A small sound classifier, trained from scratch.
Training: muon at rate 0.029, 12400 steps, batches of 128, held-out accuracy 98%.
Data: 26041 training examples, 61.0 epochs.
Rows from block 5 of a small sound classifier, named by matrix and row number. Rows with one number belong to one neuron. Each number is 128 + 32 x the weight over its row's rms, rounded and kept within 0 to 255. All counts start at 0. Numbers have three digits each.
After each neuron's rows are labels from the 100 clips, of 14976, where the neuron reaches its highest value: "loudest band" is the band of the loudest frequency at the time of the peak. Only what is clearly more common there than usual is listed. The data: melodies that start on their tonic, played by one synthesised instrument. In brackets: how many of the 100.
# fc1: first MLP up (model.blocks.5.ff1.fc1.weight, 768x192), inputs 0-63
# fc2: first MLP down (model.blocks.5.ff1.fc2.weight, 192x768, transposed), outputs 0-63

fc1.11:140063142116122056125087128136100084083190163159130143122117130097132115092175101144128111184142137124132140130138079100165156136143129148172094094134151182113099107084141126133110141180122125
fc2.11:038102145101165184123084124114135106139127113145104138115159110082110138152071102113128117171152206157152107076125146165123149126139109064148151118147170118129186121063130114130136129120137163
loudest band: 500 to 1000 Hz (59)

fc1.652:142150097147123185174105146144109126147090123107086101137131117091136140111182099110204163120079082146134153149178120145116131130110110099083139082149175144182127133152124138105133105134107212
fc2.652:124204118116124182093165239072106090132135120115131142119153156099110152131116131148097110160120085128096117139130104105112157085071092168087195156129125095125178196134104122142136134051151159
loudest band: 250 to 500 Hz (50)

fc1.255:132123154176091168091170193211146144131102140121108118146116161073116095087150078148138158101119145132148149069148121077120145161122114103097171139156084171121122071189143161174127121144162099
fc2.255:169041133132144103118126167144070105104074165105154106143148174020132139139147127174137127135168103177127162100089142143129071130125163152104156160056172137169199097126147122123185140098153119
loudest band: 1000 to 2000 Hz (34)

fc1.616:121094157145146139127172149145085189113097145158125152155113100143137107066117086111146127107194069170119119169058125153180103096150158134223132058062124086172079155173090051129183199122081135
fc2.616:084109154104166156118138178151141144128096121220164161088111111111090142167167155105115139015105095162146136098127093146159146106218075122112078172129137088108142140123150149169141128163127156
loudest band: 250 to 500 Hz (54)

fc1.285:098104150124120083110132130079215099172170113112171166149106126078121137196140091122120166140138122121121075094161134108172095138122115110115132220125122110111072126103119160145168117076128113
fc2.285:140124130111158079129169076142063134124074133140119126121163091178186114138142151096199158121125093106073186223132174118070075145094077161161150088126117088188149148120137165106202146093143148
loudest band: 1000 to 2000 Hz (68)

fc1.313:074155128159110065122124158062131119117109117111134126117122102196163100141154146097149160115086174159162150137148070091129162086139158090171158119157081200106102148019147188109132166111164088
fc2.313:111130183071175174113105113174158142148167097095121118131167100145098143089072123128174154195142116111166128096148100078194169153159110088120134173180142131125117120115125099143141132144138159
loudest band: 500 to 1000 Hz (59)

fc1.137:065140187143162141134120170132127119113097108186124157110127146141143106147090219178068113102093110074104139135144082142062112118144119172146129122122188107139096155172085123117186162121141145
fc2.137:165148133137069148127133080113113182132084101112135139169124139125090131131158101198147063102100109136115162095166130138128166092115101129145185126163112112129106112071125147136131119140046139
loudest band: 250 to 500 Hz (57)

fc1.717:131104144182095101157092111092171079112100185163120194158119090109138102200169157135084095176139135116139126163101139111160132122069167109068078135143182116135142139108146135067135102189117078
fc2.717:168181100082088106137135142115095095103116164075116087134173083139165122151116148133148154139147135133150175057126085127167105168144140167116097127126247060116128168113084155074151132149138107
loudest band: 500 to 1000 Hz (55)

fc1.742:116142144112076113172184157083085108127096119069064096079111143112120087115129062110163151175089108182128113108152066114183136108146166114136140099115134159154137166146144115128179085102140139
fc2.742:123088103112094143100143131120135152153060148172143125132173086124154087141090161129156120161143099207094079095086052065114124141147148103067141136150106107060127126152122191081134177119116143
loudest band: 250 to 500 Hz (72)

fc1.93:130146153165139166139132065153077076162125100083125132198143152104108135120175151103159150096135144124173082151153161177179100132106172159089197156164090120106119094061147162105123186116125159
fc2.93:106112156201101107138130114113113163089136151177118132144108097115168166082098140083178114191138102145196143173113178131125115139149118140075120079151144175173153121117157132179133151103124163
loudest band: 1000 to 2000 Hz (56)

fc1.621:104138140086152092076087070137092120127108130187112132139113121111136189181086111109125192084167165161155120141127076134103137079130130119100104158107118143169165059107111204104201171134124134
fc2.621:179121108141199129087155154097076162113128097127152177149124153104172119078122135090114184063097074183133109166091116119183112131118133156132090129191182121181093129171096073076166115107145156
loudest band: 500 to 1000 Hz (58); 1000 to 2000 Hz (42)

fc1.103:124117159137091119073135112152149128107152101149135087085090126077115102122066108129108128161189148065088150122113136120091168114060124134129155175084166158094150137097145168120166194149108122
fc2.103:124082165172154162126117106114131180125153136137111117102126144100103121149096153117131161143148158160094106114109142099129121115107088064104150186103099135087183179118093113142180114207157155
loudest band: 500 to 1000 Hz (50); 1000 to 2000 Hz (46)

fc1.645:157064150146096115119167077086083190042113152085191066107116135117107116079072150107149178171138181163118137136161175158112095138164136099138127117127213145146131132097115152199123099131101129
fc2.645:092086135148101172133126140197125125113217134130123139120093115142111153181100086079106158098170143180109078148119089159103132140163116142179118118127150174118094154144125113162175153110121118
loudest band: 1000 to 2000 Hz (62)

fc1.745:141161133122130157063119117119156144132199170145108100096100154135170094097136215144188103122069112125117085107138184145091139094163055103160078138117105100152131148068145165124155108092165119
fc2.745:155204109088081085083165105126130118127127124119122114083060131158092110107105110159121204115070173143214126116116127165059178033138156136151094135116175160101183135145159144150098117090133134
loudest band: 250 to 500 Hz (56)

fc1.194:096132094149098220104160163089108162076086152141087126081147083163132154119170067124134139119151139108109138087112069114137099126095099111098107159166140166134121154082149121158080057186108116
fc2.194:131120122128164112215120111112064122115150121123060136092155143128107087078064157198106116110180093160077141073119158075154108117121186099093135134109144157134159172053118133141091127126136138
loudest band: 250 to 500 Hz (55)

fc1.441:112160115152074119172162095068153133152113095130068102119132184142086111108105082124174096194099181104147147135163078164087097111182153145159068105102117108094173154194111119165117109129117123
fc2.441:143121120117086157149149166113089215089212102102138119097111130140126112090119128144108074141143172131107101171139121129167106148110167079122092140104133168086124129150089145102171193141123082
loudest band: 250 to 500 Hz (52)